config.toml
dataset = "seven-segment displays showing three digits"
norm = "batchnorm"
depths = [4, 9, 4]
kernel_size = 3
stem = "deep"
widths = [96, 192, 384]
downsampling = "max"
beta2 = 0.99
lr = 0.0041
max_precond_dim = 1536
sam_rho = 0.1
steps = 21200
batch_size = 256
lr_schedule = "cosine"
Rows from block 4, named by matrix and row number. Each number is 128 + 32 x the weight over its row's rms, rounded and kept within 0 to 255. All counts start at 0. After the name is the row's rms in percent of the matrix's.
# conv: 3x3 conv (model.blocks.4.conv.weight, 192x96x3x3), inputs 24-31, a 3x3 kernel for each
conv.14 088 [128 107  71 137 128 129  67 128 124  73  34  69 109 125 133  53 128 128 194 128 126 122  57 117 132 128 128 128 122 125 156 128 128 143 141 128  62 128   0  72  47 128 127 128 128 125 135 255 128 127 136  99 128 128 134  79 101 128 126 125 135 142 124 139 121  94 128 111 128   0 114 128]
conv.15 124 [  0  75 132 128 130 114 141 128 126  69 121 131 128  94 128 131  69 105 130 122 123  89 125 126 121 126 114 124 168 119 128 128 125 121 116  99 128 131 128 128 133 148 112 122 106 146 109 110 128 121 132 128 122 128  47 120  96  97 126 101 105 128 113 128 128 130  92 128 129 195 138 114]
conv.16 123 [127 128 125 111  95 128 127 144 128 128 128 124 127 128 138 118  42 127 144 128 128 128 124 126 128 127 128 119 125 121 128 128 124 133 147 125 111 132 127 111 125 107  82 107 255 128 127 127  89 127 101 125 137 128 128 164 128 128 115 127 129 137 137 135 133 172 177 167 134 155 125 125]
conv.17 092 [129 105 122 136 121 128 128 127 155 125 128 132 128 128  75 126 128 128 136 137 140 125 136 136 114 123 128 107 128 251  91 124 128 155 128  65 128 128 138 196 137 126 127 130 128 125 130 128 112 129 139 143 128 128 132 126 255 127 121 141 128 128 151  94 128 146 121 114 105 121 118 127]
conv.18 115 [128 123 128 112 129 129 118 122 128 128  60 128 137 148 128 128  72   0 115 128 127 128 127 130 128 120 128 128 128 139 150 152 226 157 128 171 128  78 128 128 124  59 128 128   0 149 122 130 135  93 123 129 119 127 121 128 128 131 130 128 128 133 138 130 139 235 139 148 145 125 128 140]
conv.19 091 [129 129 105 141 103 128 136 131 149 128 128 122 128 109 130 127 128 255  63 126 128 122 137 110 152 147 130 128 140 135 148 128 133 116 128 126 141 129 135 128 200 255 121 255 128 128  80 131 126 128 128 128 153 133 128 128 128 135 128 151 128 105 124 128 128 128  99  52 112 106 152 195]
conv.20 099 [136 123 128 129 138  92 134  75  51 110 128 131 127 151 129 140 142  89 128 128 128 128 115 129 130 132 138 134 129 125 127 121 119 127 105  31 121 132 150 149 139 128 166 150 128 129 129 128 148 128 128 151 130 128  90 128 116 142 127 104 132  89  46 128 127 118 137 137 120 126 125 126]
conv.21 109 [128 127 145 118 122 128 127 128 128 128 110 125 128 125 128 135 128 137 126 141 137  70  88 114 113 128 227 138 116 175 124 110 157 113 112 105 128 130 128 153 125 118 128 136 140 175 128 139 135 127 126 138 129 102 127 128 128 121 115 185 118 108 128 128 141 128 127  88  38 128  77   0]
conv.22 076 [126 122 130  88  52  86 128 128 128 121 129 126  92  21  73  83 128 113 111 104 137 128  86  79  62  40 103 111 128 121 128 132 105  25 117  51 128 129 119 117 138  98 129 130 128 126 128 126 138 126 128 178 132 128  77  57  99  16  30 127  65  90  75 128 136 138 128 128 125 128 111  47]
conv.23 116 [123 160 128 116 128 128 128 107 123 128 128 128 222 141 149 135 125 127 195 129 128  89  90 128 150 109 119 128 128 110  49  97 121 146 130 122 150 128 139 146 131 128 125 128 119 128 144 169 133 255 197 138 132 141 102 128 113  65 110  53 138 128 123 131 136 130 130 128 123 131 159 131]
conv.24 088 [120 119 128 128 120 116 156 129 128 128 128 124 131  74 117 128 101 128 167 128 128 128  93  92 193 129 112 128 121  70 105 126 103 134 112 121 133 124 119  67 128 117 132  87 129 128 128  98 128 129  60 128 189 128 117 128  92 127 143 128 113  85 124 111 128 128  54  48  80 136  79  46]
conv.25 073 [123 132 128 140 128 131 128 160 141 140 111 113 128 129 129 129 140 132 128 124 128 128  73 111 132 128 136 128 128 127 144 128 175 138 128 128 128  98 128 128 133 128 207 111 128 117 143 130 128 128  86 128  89  80 113 128 123 129 170 219 138 148 242 129 128 176 128 124 128 131 128 124]
conv.26 098 [126 207 128 112  79 122 128 132 114 107 131  89  98 128 131 128 132 148 135 125 133 132 128 128 117 123 126 124 140 127  54 121 136 133 128 130 116 112 154 128 126 147 132 137 138 128 131 131 105 130 255 115 128 214 122 130 127  56 132 143 127 128 132 120 130 124 125 126 124 116 129 132]
conv.27 114 [128 128  80 130 155 132 128 128 204 177 128 122 159 129 128 128 150 128 128 128 128 131 227 122 128 114 121 127 129 109 122 140 116 118 138 137 119 140 118 128 134  82 139 195 129 125  82 125 104  86  90 126 125 107 127 134 105 128 142 132 128 212 132 128  62 124 195 141 106 122 138 130]
conv.28 078 [ 66 145 131 128 180 122 112 113 128 153 128  71 190 110  28 132 129 123 128 152 134 107 182 132 128 150 132 132 127  38 128 128 128 133 128 123 153 101 122 156 129 106 143 135 128  93 126 138 127  44 123 128 121 155 143 128 120 128 127  54 128 128 128 128 131 147 144 128 128 129 127 127]
conv.29 081 [180 121 113 128 128 133 138 129 132 134 128  48 142 136 130 126 128 156 164 126 128 119 128  98 128 128 132 128  75 128 128 131 128 138 128 124 128 112 169 128 128 167 106  51 124 132 121 128 150  84 109 124 115 128 152 125  70 142 148 114 131 143 130 129 130 128 110  96 128 128 128 185]
conv.30 094 [128 127 142 164 127  90 188 188 124 155 128 128 129 130 131 161 128 121 128 175 128 131 128 122 128 133 108 189 138 130 144 128 128 103 125 121 182  93 128 209 138 134 119 128 125   0  94 123 128 128 126 126 152 128 227 128 130 128 133 130 127 127  74 112 183 160 128 140 165 128  25  84]
conv.31 076 [111 128 130 128 128 128 129 127 119 111 128 128 128 128 128 130 128 124 129 126 128 134 128 128 171 130 128 128 128 128 128 207 127 128 107 125 128 123 128 128 112 108 131 151 120 120 127 128 128 128 125 128 128 128 127 128 128 128 184 133 119 101 128  98 128 128  44 128 180 122 128 224]
conv.32 076 [148 128 128 129 128 104 157 145 128 144 133 132 128 138 108 146 125  78 152  77 123 135  73 113 128 128 139 142 128 123 140 128 126 128 123  87 128 138 128 141 165 128 128 122 156 128  62  86 128  87 161 128 128 178 128 134 114 128 128 125 140 128  87 103 129 127 128 115  79 136 142 106]
conv.33 093 [131 132 128 100 128 128 128 128 128 128 243 128 129 127  74 124 171 148  60  54 128 128  99 128 128 134 100 129 142 128 117 126  99  79 196 111 195  97 118 139 131 129 124 149 128 119 128 128 128 128 126 128 128 132 134 129 114 128 146 128  64 128  79 122 128  77 128 128 128 132 255 236]
conv.34 099 [113 128 136 128 135 187 128 128 127 128 104 130 125 184 160  66 125 128 128 189 128 128 121 159 126 124 138 128   0  95 142 128 103 119 126 152 129 131  94 128 128 109  75 127 129 167 128  87 122 141  86 112 156 128 128  85 119 142 128  95 128 128 167 129  98 132 110 143 120 125 112 128]
conv.35 094 [128 134 136  89  22 123 130 128 132 255 128  68 128  19 116 129 129 128 128 103 141 104 128 101 130 108 125 128 109 114 122 128 128 128 128 115 134   0 128 128 128 104 132 132 122  73 114 214 128 128 129 128 199 223 118 138 128 117 128  91 106 117 128 158 128 137 128 128 128 135 122 125]
conv.36 076 [157 129 108  81 137 133 129 129 112 153  80 137 128 135 128 175 132 123 128 130 127 135 128 130 155 133 128 235 128 127 135 127 120 128 128 128 147 110 129 163 128 128 142 128  98  44 128 128 128 124 147 100 121 174 196 128 128 158 132 128 130 202  93 128 128 111 124 171 124 125 127 136]
conv.37 087 [128 128 128 154 128 128 128 127 128 106 129 121 129 125 133 128 106  68 128 128 128 128 128 128 128 128 255 128 135 128 128 128 169 127 128 130 122 122 128 128 130  66 115 124 129 128 129 246 128 129 252 128 140 166 126  96 128 128 132 126 121 128 128 125 102 124 124 125   0 129 111  78]
conv.38 106 [137 127 139 128 128  83 187 143 130 132 128 128 166 125 102 219 126 125 131 128 128 128 115 120 155 128 146 152 159 128 134 137  72 130 128 127 128 127 128 139 108 126 113 115 122 125 135 155 128 127 149 154 165 128 150 139 114 128 128 126 154 146 128 153 129 117 128 105 118 114  92  49]
conv.39 107 [128 128 131 126 131 140 120 128 134 126 128 205 160 128 127 128 104 137 129 117 142 108  84 128 128 129 164 127 123 128 147 167  73 128 135 125 132 128 128 132 103 128  99 105 125 121 149 124 112 128 135 125 131 133 128 128  78 138 117  73 102 187 105 135 126 119 134 128 123 135 128 138]
conv.40 083 [128 103 128 111 125  53 128 128 130 128 116 128 128 127 126 130 182 135 164 128 109 217 128  79 123 147 127 167 128  32  54 100  51 118  73 117 128 119 127 135 110 110 129 128 116 130 128 212 126 128 255 128  52 127 129 128 130  56 127 128 128 122 120  82 125 128 128 125 145 128 129 133]
conv.41 118 [127 128 126  92 123 128 128 128 132 149 139 110 128 128 128 131 129 102 122 128 137 128 131 134 132 128 209 154 126 128 127 194 140 124 106 128 220 122 129 128 107 128 143 140  38 128 128 118 128 128 128 133 126  84 128 118 128 128 198 128 126 129 128 131 127 126 127 117 128 162 129 114]
conv.42 111 [165 110  57 135 109 128 120 106 103 146 139 117 128 128  80 125 128 123 123 128 128 135 128 127  16 122 127 124 123 115 129 105 127 110 125 124 120 128 118 129 128 136 120  83 128  98 128  98 127 128  82 128 170 128 127 104 115 128 128 128 128 128 128  13 120 115 124 128 127 108 128 126]
conv.43 115 [128 128 128 128 140 144 127 128 130 133 141 143 243 150 132 128 126  43 128 159 129  12 128 128 128 122 122 121 129 128 128 132 128 206 132 128 177 139 120 173 107 128 170 125 128 128 126 132 128 100 127 132 109 234 130 134 128 128 132 128 146 133 128 125 159 125 149 140 128 134 156 117]
conv.44 124 [156 126 129 126 128 128 121 128 128 141 126 147 130 165 119 111 108  88 132 128 143 125  84 143 128 125 125 117 124 124 128 139 255 126 122 125 103 142  88 145 118  20 219 132 143 128  50 125 189 128 124 128 143 128 128 154  92 128 121 118 128 122 136 128 149 149 132 128 128 129 126 117]
conv.45 100 [  0 118 109 128 121 128 128 127 134  29  58 121 117 123 128 138 122 128  81 117 167 128 128  89 135 128 145 128 128 166 114 165 138 121 128 186 124 128 128 117  60 133 129 128 101 136 254 143 104 118 130  91  89 127 122 129 128 128 132 128 125 127 128 147 145 128 128 139 154 128 146 141]
conv.46 100 [ 69 117 121 125 249 128 198 122 121 128 161 123 136 127 124 145 122 111 138 128 126 124 129 128 136 128  88 128 122 128 123 128 118 121 118 121 145 119 111 161 126 116 125 129 113 108 133 135   0   0 156 130 132 122 128 119 128 129 152 128 225 115  88 152 146 128  42 123 128 146 126  74]
conv.47 086 [127 130  99 128 128 128 128 128 128 143  94  90 128 127 138 123 143 132 123 162 199 120 124 137 128 120 128 128 146 128 123 128 123 134 128 128 136 128 116 122 128 128 128 128 127 128 138 128 149 160 128 128 135 150 126 128 128 107 128  93 135 128 135 135 129 139 135 138 139 127 125 140]
conv.48 116 [123 128 136 128 129 128 137 102 131 128 128  91  49 255 127 126  87 128 163 127 255 155  59 124 131 128 198 124 128 128 128 128 131 123 128 131 118 226 128 128 134 123 129 153 128 139 126 119 126 128 128 128 132 135 103 161 128 130 128 132  61 148 145 126 129 136 128 255 128  97 131 132]
conv.49 097 [113 117 133 135 101 135 128 128 128  85 117 126  77 170 140 112 255 101 171 128 163 133   0 125 128 128 169 128 115 134 127 144 138 128 135  96 128 128 131 128 255  97 128 118 128 128 137 126 125 141 126 130 135 162 128 104 139  99 131 104 105 132 134 128 128 128 143 167 101 150 122  97]
conv.50 085 [172 147 128 141 128 120 119 128 122 179 151 145 152 128 255 128 128 129  50 139 128 123 123  84 142 150 130 210 128 128 136 128 216 128 116 129 163 129 134 128 109 121 128 128 128 156 128 129 177 126 128 144 137 107 144 112 128 134 128 159 137  84 128 130 154 128 128 118 255 137 135 199]
conv.51 079 [128 139 130  85 195 176 128 128 114  25 126 115  43 255 128 128  81 128 133 128 123 128 136 128 131 163 162 131 163 128 127 149 127 128 123 119 128 191 121 154 130 128 118  85 128 132 127 197 157 128 128 147 255 135 136 128 128 128 173 128 109 113 127 132  87 115 128 137 118 128 137  37]
conv.52 117 [134 139 129 121 105  87 126 114 122 128 128 130 131 126 128  89 129 132 130 128  78 128 128 127 232 128 124 129 130 128 135 128 127  90 135 105 151 128 128 128 155 134 113 151 127 100 127 124 128 127 130 128 124 126 142 137 128 153 155 123 147 135 121 126 128 131 126 127 134  32 117 255]
conv.53 089 [128 145 125 150 118 111 176 142 117 128 126 128 125 104 128 159 130 128 128 128 126 128  52 119 120 144 104 203 114  34 213  83  73 127 128 106 151 128 128 128 128 119 176 128 117 128 128 128 128  41 128 137 105 117 128 111 128 123 108 110 174 128 128 230 127 127 128 121 145 124   6   0]
conv.54 111 [123 112 128 193 133 141 128 102   0 127 132 121 121 128 136 111 123  37 129 128 123 129 117  99 131 150 118 126 128 128 148 134 132 128  67  94 108 136 128 128 126 129 130 128 124 135 134  83   0 143 128  29 174 128  89 128 140 132 140 133 186 119 100 138 128 128 142 121 127 155 147 126]
conv.55 093 [143 122 128 126 128 120 127 140 255 141 134 128 127 128 174 126 128 129 128 129 128 138 133  62 130 128 176 148 138  29 132 190 128 162 134 167  89 129 127 131 140 129 228 136 128 128 133 132 128 128 160 130 134  63 127 112 116 131 128 125 179 173 218 142 164 128 128 128 128 126   0  13]
conv.56 078 [139 128 119 135 128 131 197 139 128 161 128 114 136 113 135 128 127 173 118 128 128 128 128 139 128 161 131 128 128  63 145 118 128 137 132 128 132 128 126 128 128 128 129 124 129 211 128 133 142 129 112 128 128 126 128 128 118 128 128 121 178 131 132 129 115  24 134 120 128 128 105 169]
conv.57 068 [128 145 128 128 137  98 126 109 125 143 116 128 146 128 128 148 128 125 128 129 132 228 128 128 123 128 114 124 128 128 126 128 128 128  48 104 130 152 139 180 128 188 192 128 128 132  57 132 154 135 130 128 151 116 158 184 128 142 128 128 119  73 128  96 127 147 136 110 101 128  98  24]
conv.58 097 [ 70 174 128 127 131  89 130 131 132 122 128 128 105 128  96 138 130  45 173 129 122 154 128 133  94 127 127 135 157  76 128 128 128 128 128  84 118 129 130 140 136 130 133 135 128 130 134 134 128 160 141 128 118 135 121 249   9 108 128 120 125 128 129  80 130 128 141 132 121 152 138 128]
conv.59 111 [128 171 128   0  95 137 128 127 128 128 134 132  84 128  87 128 130 108 120 155 176 128 128 127 128 129 121 131 128 106 128 137 129 137 128 128 159 124 149 129 128 124 128 128 121 139 128 128 163 120 128 162 128 142 132 124 114  24  57 107 128 127 128 128 133 132 128 128 128 110 110 127]
conv.60 109 [171 159 135 130 110   0 128 128 129 180 136 124 130 114  86 133 128 122 147 246 132 136 139  96 132 128 121 125 128 127 202 119 106 128 184 128 128 128 133 125 128 146 198 128 113 123 124 130 106 131 202 128 127 145 119 142 141 180 114 127 130 133  75 126 107 128 127 144 104 130 144 116]
conv.61 111 [153 164 147 108 134 128  54  85 128 203 123 131  22 128 122  98 117 133 128 128 255 128 128 128 128 128 128 142 134 128 121 158 104 126 127 129 105 129 143 121 128 160 128 122 138  83 128 128 128 125 133 127 129 169 144 154 128 127 125 128  84 127  69 131  68 114 129 128 128 115 124 156]
conv.62 081 [128 128 128 117 128 128 132 119 128 124 151 128 131 123 255 158 109 128 121 127 106 128 128 128 116 140 128  11 128 195  77 130 130  87 129 136 228 128 191 128 118 148 116 102 142 122 123 128 118 129 138 122  79 108 128 128 255 113 134 116  99 138 150 121 128 126 128 148 156 128 128 213]
conv.63 118 [141 128 132 255  91  86 128 117 121 127  97 118 123 120  96 128 123 126 128 101 125 130 128 118 133 122 121  96 124 126 123 122 128 120 113 127 128 130 128 130 128 123 136 125 128 112 153 208  83 110 172 130  83 136 125 128 131 124  75  75 123 119 134 125 129 123 128 161 130 128 122 124]
conv.64 086 [ 90 125 128 135 128 128 128 123 106 119 121 129 137 128 134 155 128 128 116 104 117 128 128 124 177  86 133 154 153 133 128 141 128 148 127 128 141  86 135 157 131 130 225 128 129 128 128 189 106 125 128 131 128 112 129 126 128 128 168  97 128 122 130 110 127  95 128 128 129  84 119 155]
conv.65 108 [133 128 128 129 116 132 130 128 148 161  35  94 128 128 128 128 130 142 125 194 132 115 128 127 119 128 126 128 128 114 129 128 128 141 101 129 197 128 128 121 129 134 128 128 125  84  96 128 123 118 115 111  76   0 128 157 143 128 128 164 149 128 238 128 128 115 128 136 132  82 103  57]
conv.66 092 [128 138 128 123 143 143 120 128 151 115 150 119 128 133 127 131 108 131 128 145 128 128 117 128  49 138 128 107 127  28 130 134 128 133 205 128 225 128 135 218 128 129 211 122 128 121 128 128  90 128 128  96 129  92  98 126 128 139 128 128 128 135 130 128 128 128 165 128 118 128 128 133]
conv.67 093 [128 125 119 235 133 128 138 152 123  98 120 119 131 128 131 128 126  99 116 106 128 140 140 128 142 128 123 148 102  99 123 122 122 128 126  95 155 124 125 128 109  93 128 124 136 125 128 128 117 126 128 118 133 128 128 135 121 166 130 109 144 122 104 109 127 128  10 125 122   0  73 125]
conv.68 097 [131 128 137 128 145 220 128 120 137 128 128 131 128 192 181 159 129 112 128 145 128 128 112 128 127  96 152 116 122 133 103 127 128 135 143 161 129 136 113 116 153 104 154 143 105 128  83 128 128 127 128 128 128 128 171 128 140 126 130 129 129 236 122 128 135 142 104 128 129 145 128  77]
conv.69 117 [128 131 128 107 124 117 153  94 109 128 130 128 140 125 119 129 125 127 125 128 128 127 129 125 198 158 128 115 128 128 133 132 127  91 134 127 147 125 128 176 124 134 144 149 165 128 126 129 128 161 134 140 147 129 128 128 126 128 151 115  62 108 126 128 126 138 100 128 142 126  83 138]
conv.70 117 [ 88 111 126 128 125 124  66 128 132 128  54 133 128 128 128  98 127 134 120  91 128 132 103 128 226 126 155 127 128 128 110  84 145 105 119 128 137 133 154 120 139 128 116 119 136 126 161 198 111 133 135  99 128 128  75 129 128 118 128 128 128 131 188  60 114 131  58  54 128 115 112 128]
conv.71 104 [ 80 129 129 130 125 127 128 128 156 115 174 140 136 128 128 128 128 122 127 119 139 127 128 164 128 120 152 143 128 200 128 128 150 143 108 118 128 126 128 128 128  74 163 111 133 171 128 128 136  92 128 128 130 127 128 146 128 132 124 255 108 128 127 128 121 128 127 104 119 128 135 123]
conv.72 110 [128 128 133 128 128 149 154 129 120 128 121 134 128 123 203 134 159 124  99 137 128 131 117 141 137   4 128 116 128 204 139 114 106 128 149 128 128 128  98 116 212 255 115 255 136 120 126 128 128 162 128 128 141 204 129 128 129 126 128 131 117 121  53 122 128 125 129 137 117 128 160 128]
conv.73 098 [119 128 164 122 128 255 118 128 116 128 138 173 128 131 128 124 133 132 147 128 159 126 173 130 124  92 128 156 179 130 128 128 131 125  51 132 216 142 127 129 128 214 128 169 134 129  79  42 131 130 186 174 128 222 128 165 131 128 129 129 118 101 128 128 112 129 122 128 128 127 136 139]
conv.74 073 [157 124 109 139 128 128 226 120 128 128  95 122 131 104 128  95  97 135 130 128 128 128 129 128 126 133 126 118 123 122 128 125 111 188 121 128 128 113 255 128 122 124 120 124  57 119 131 129 128 175 128  69  26 128 128 122 129 128 127 131 135 128 128 122 127 128 139 127 144   0 130 162]
conv.75 127 [143 133 128 128 119 125 138 128 131 121 131 115 135 128 128 163 101 128 128 128 106 128  95 128 128  24 128 128 129 128 128 148 128 137 128 111 126 128 141 126  97 128 125 111 198  88 129 128 135 164 115 128 151 128 148 128 102 128 105 128 128  94 128 130 122 122 177 124 116 128 125  89]
conv.76 088 [128 126 175 133 132 128 128  75 128 125 128 126 148 128 255 133 125 128 127 162 136 129 147 128 144 128 128 128 127 153 124 127 145 129 128 123 116 128 255 110 130 147 140 130 196 128 127 126 128 128 128 128 126 174 128 130 248 128 110 157 125  83 128 128 124 118 129 136 150 121 128 129]
conv.77 097 [128 132 151  91  41  83 127 136 130 182 130 129 128 128 118 127 129 130 142 128 130 122 128 128 130 123 133 128 156 180  80 128 177  87 128 133 138 128 124 136 128 129 206 128  98 128 100 130 128 128 128 130 172 152 131 131 142  70 102 132 146 125 133 136 235 142 128 139 128 130 128 102]
conv.78 110 [  0  49 121 138 128 128 128 128 128  66 128 100 129 123 129 128 128 128 109 124 128 156 119 111 128 123 128 111  51 108 121 119 128 120 126  75 120 119 106 123 111 123 129 136 107 255 114 128 117 110 124 137 122 115 128  93  63 115 106 125 127 126 128 128 121 129 128 128 128 138 127 128]
conv.79 104 [128 131 128 128 128 133 136 128 124 168 129  38 110 117 128 140 129 129 128 128 149 128 128 150 115 131 128 136 144 125 101  59 132 128 102 128 129  48 128 244 116 128 128 116 127 128  32 132 128 110 128 127 127 126 128 133 127 129 129 128 132  69 133 137 144 138 126 128 128 141 127 132]
conv.80 071 [117 128  67 130 128 128  66 101 108 110  92 128 131  85 128  46 111 128 112 128  97 128 117 111 127 114 125 128 128 116 131 129 137  71  67  84 128 127 130 129 162 128 122 128 140 101 113 141 116 123 119 193 156 213 128  16  91 129 130 130 128 128  86  80 142 152 130 130 142 119  92 129]
conv.81 093 [127 121 164  59   0 128 128 128 113 143 126 135 128  43 124 138 119 128 163 121 125 118 128 142 133 128 132 113 131 128   5  65 119  46  95 118 116 128 128 128 122 111 114 126 119 106 216 155  95 207 143 112 157 210  83 117 128   0   0 120 108 108 118 128 128 107 128 127 116 137 130 128]
conv.82 117 [ 44   0 128 128 128 132 126 132 120  63 100  83 128 128 129 127 134 128 107 128 139 122 128 128 123 178 121  57 123 178 109 108 118  81 130 116 181 113 124 130 128 128 124 128 128 128 126 107 126 198 150 133 135 128  64 100 121 107 124 128 105 102 117 128 128 122 128 125 138 142 183 157]
conv.83 113 [125 133 255 120 119 116 128 128 152 119 134 128 128  42 112 128 131 134 113 158 135 127 165  52 109 114 128 128 166 126 121 111  69 128 130 128 130 124  99 157 117  92 125 132 128 133 128 134 133 128 172 121 114 120 126 124 151 124 125 126 130 149 128 128 135 110 128   0 126 129 134 134]
conv.84 086 [128 128 132 125 128 128 122 101 127 127 137 130 128 135 128 119 135 128 130 183 144 122 117 100 128  78 126 128 128 124 125 128 129  51 136 128 130 179 121 118 145 128 128 128 123 156 124 132 134 128 128 125  98  72 127  81 128 136 128 128 103 128 128 111 133 131 125 126 108 128 224 139]
conv.85 117 [ 98 108 128 113 119 128 111  52 128 130 128 133 126  80  80  52   0 128 128 136 114  97 127 131 108 156 128 128 128 128 110 196 107 112  41 126 189 152 128 123  39 118 118  78 128 138 128 128 128 128 128 146 129 153 116 128 141  92 133 128   0 122 125 128 128 128 158 116 108 128 120 130]
conv.86 099 [128 128 119  91 135 151 128 125 125 128 116 128 128 120 128 128 255 127 151 126 128 165 125 134 120 126 127 128 116 122 124 127 128 109 113 108 128 125 128 117 102 125 255 215 134  60 126 125  16 128 101 128 120 117 128 107 127 157 137 128 144 158 152  36 128 128 135 129 155 128 128 102]
conv.87 104 [129 128  69 138 129 201 128 128 116 127 114 128 128 117 130 117 104 128 128 128 128 127 125 128 128 230 128 123 123  27 128 128 192 108 120 128 114  97  74 120 114 125 118 123 128 122  53 124  99  95  57  80 125 128 127  82   0 146 128 255 128 128 129 128 131 128 111  65 111 119 128 129]
conv.88 114 [129 128 129 168 128 124 128 109 124 128 128 124 134  98 126  54 111 242 130 125 128 128 114 128 128 128 120 128 155 245 186 158 128 114 133 112 127  36 119  55 119 224 117 255 182 128 117 130  39 122 129 128 128 144 127 110 128 128 126 139 125 140 130 159 128 108 141 122 112 143 128 128]
conv.89 123 [128 127  96 125 128 129 128 102 110 128 126 111 128 134 129 128 128   0  84 127 152 133 128 150 123 126 154 128 102 128 127 128 222 122 127 130 115 134 135 134 129 130 141 128 103 127 128 112 121 108 128 128 128 153 128 127 152 128 128 141 103 107 164 128 126 128 128 128 128 128 126 128]
conv.90 080 [122 129 128  46 100 171 121 122 183 128 129  49  75 128 125  82 137 128 137 121 117 153 120 131 114 128 112 138 153 128 128 101  97 105 128 128 129 128 112 128 201 168 127 147 130 129 136 128 128 238 204 123 246 255 119 128 147 128 128 128 128  13  88 128 129 123 187 136 116 128 180 127]
conv.91 108 [196 128 129  78  62  96 128 123 135 128 131 128 128 128  24 141 131 237 124  55 255 127 123 128  88 128 163 133 128 205 128  93  63 128 126 127 128 129  98 143 179  90 134 128 134 133 128 125 201 129 153 139 114 131 146 128 136 128 144 132 129 128 130 128 124 123 132 127  71  68 122 149]
conv.92 090 [ 82 128  71 128 112  97 122 103 128 128 128 108 137 128  94 117  95  91 127 136 111 136 130 128 131 119 128  65 134 128 127 138 127 120  84 106 128 128 129 118 139 128 127  67 125 114 130  92 108 173  81  97 137  76  42 128 102 130 128 101 128  76 117  97 108 130 127 141 104 111 112 116]
conv.93 107 [128 128 120 131 128 128 128 128 213 133 134 255 122 129 190 128 127 255 132 139  29 150 126  65 128 124 132 128 109 130 125 127 140 118 128 128 128 128 135  92 128 128  17 144 125 153 136 129 131 128 128 128 101  71 131 128 118 142 128 128 128 128 146 122 117 250 128 128 126 124 152 172]
conv.94 095 [128 128 131 128 152 133 119  85 109  82 128 128 130 154 128 136 128 127 130  56 128 117 128 128 113 129 128 144 134 128 139 127 128  64   0  99  48 146 143 140 144 128  80 162 128 144 128 122 158 125 107 133 145  92  53 125  96 134 142 128 128 102 126 104 134 128 134 126 123 128 103  67]
conv.95 088 [116 128 126 133 128 123 121 128 109 147  82 126 162 129 110 130 114 128 123 123 134 128 114 237 124 128 121 142 128 114 128 128 156 135 128 154 137 128 128 138 126 140 128 114 139 125 131 128 128 129 122 130 130 170 126 132 122 128 145 128 159 121 131 132 129 132 130 128 130 128 116 136]
conv.96 065 [128 128 137 127 128 160  52  93 128 128 128 163 128 160 128 104 117 128 204 120 128 121 128 129 128 128 131 128 145 193 125 157 128 123 128 128 129 147 130 146 128 128 129 130 128 136 166 178 144 130 128 128 130 255 128 138 128 123 130 130 107 129 128 131 129 129 128 129 140 119 129 131]
conv.97 072 [134 150 176 115   0  95 129 130 132 122 124 128 120 128 119 131 134 130 169 128 113 128 134 128 128  77 144 128 159 115  97  67 128 128 128 115 121 122 120 163 130 128  97 129  65  60 103 121 130 213 142   9 145 137 139 146 123  76  70 114 119  86 128 127 198 124 111 123 112 128 146 128]
conv.98 092 [116 128 128 124  94 128 129 108 122 129 149 120 121 143 128 120 128 120 128 121 129  87 129 128 121 107 128 123 128 113 125 121  72 123 127  82 128 164 116 132 128 155 127 128 155 147 128  36 128 128  13 134 128 124 128 127 130 148 128 128 128 128 128 216 107 114  87 125 129 129  41  94]
conv.99 080 [185 133 128 128 128 127 113 115  86 135 128  79 133 127 128 183 123  50 141 171 175  54 128 122 120 128 128 124 128 128 128  99 139 132 110  94 128  75  35 250 128 128 255 107 128 128 129 132 149 115 108 148 128 114 120 128 126 128 119 152 128 119 136 112 127 128 132  21 133 188 129 128]
conv.100 097 [126 128 155 178 115 134 128 126 130 135 179 143 130 128 128 107 126 129 121  88 127 128 184 255 128  65 133 137 128 128 114 128 128 128 128 131 128 117 128 123 142  99  73 125 133 128 128 104 127  81  80 128  51  53 133 144 129 115 152 147 116 128 131 128 128 128 128  52 128  86 133 141]
conv.101 101 [131 128 126 115  92  80 170 137 126 139 123 108 128 128  56 135 122  80 203 124 128 113 126 126 113 108 127 136 127 121 107  57 126  30 128  36 138 126 126 137 128 128 201 130 114 128 131  91 135 137 129 116 133 127 255 134 103 128  54 125 128 128  31 142 136  88 190 128  95 127 124 101]
conv.102 095 [128 129 137 168 128 135 136 146 169 128 128 255 126 167 131 161 128 128 118 130  81 129 129 121 128 130 128 128 135 136 125 123 227 128 132 220 127 188 123 127 120 119 177 128 108 148 128 131 122 123 140 128 128 128 131 127 129 128 106 128 127 145 159 128 137 171 140 131 149 139 148 234]
conv.103 096 [128 136 142 105 128 128 128 128 145 129 255 128 128 118 128 127 153 128  41 128 132 121 128 126 137 128 123 133 130 128 156 153  75 115 154 133 133 121 110 116 122 127 128 135 120 154 129 130 129 191 132 128 128 153 124 128 126 128 129 126  51 128 128 142 128  54 119 128  72 128 141 121]
conv.104 097 [133 143 136 255 128 146 128 116 117 131 156 255 128 148 138 161 126 148 119 126 128 128 133  65 128 127 102 180 127 125 128 129 126 128 130 196 128 190 128 128 128 123 146 128 127 168 128 128 122  89 128 126 122 128 163 150 128 149 132 128 124  74 128 127 147 249 129 128 158 130 128 142]
conv.105 103 [134 128  88 128 144 110  74 132 101 126 126 122 142 127 123 134 102  60 131 127  93 104 155 128 131 128 126  73 107  74 124 124  75 126 128 121 177 147 158 142 123 163 115 129 129 127  94 125 152 109 128 124  54 122 143 128 107 119 125  84 128 125 125  89 125  95 128  99 105 128 125  86]
conv.106 105 [130 134 128 112 126 128   0 129 125 149 145 123 131 116 121 124 130 128 134 128 128 124 128 132 114 127  65 141 128  88  57 132 125 102 132 125 124 128 126  87  85 126  77 133 128  93 141 111 130 146  66 127 133 110 129 114 128 101 112 109 127 128 128 202 128  87 145 129  92 128 117 108]
conv.107 065 [128 134 129 128 108  74 129 134 128 129 112 104 128 116  42 222 125 128  15  47 128 127 130 130 128 121 128 146 128 126 127 121 108 128  89 121 136 138 124 255 128 123  80 128 115 128 132  91 127 141 128  79 117 128 128 130 103 138 131 126 134 116 104 124  36  14 128  91 127 200 131 128]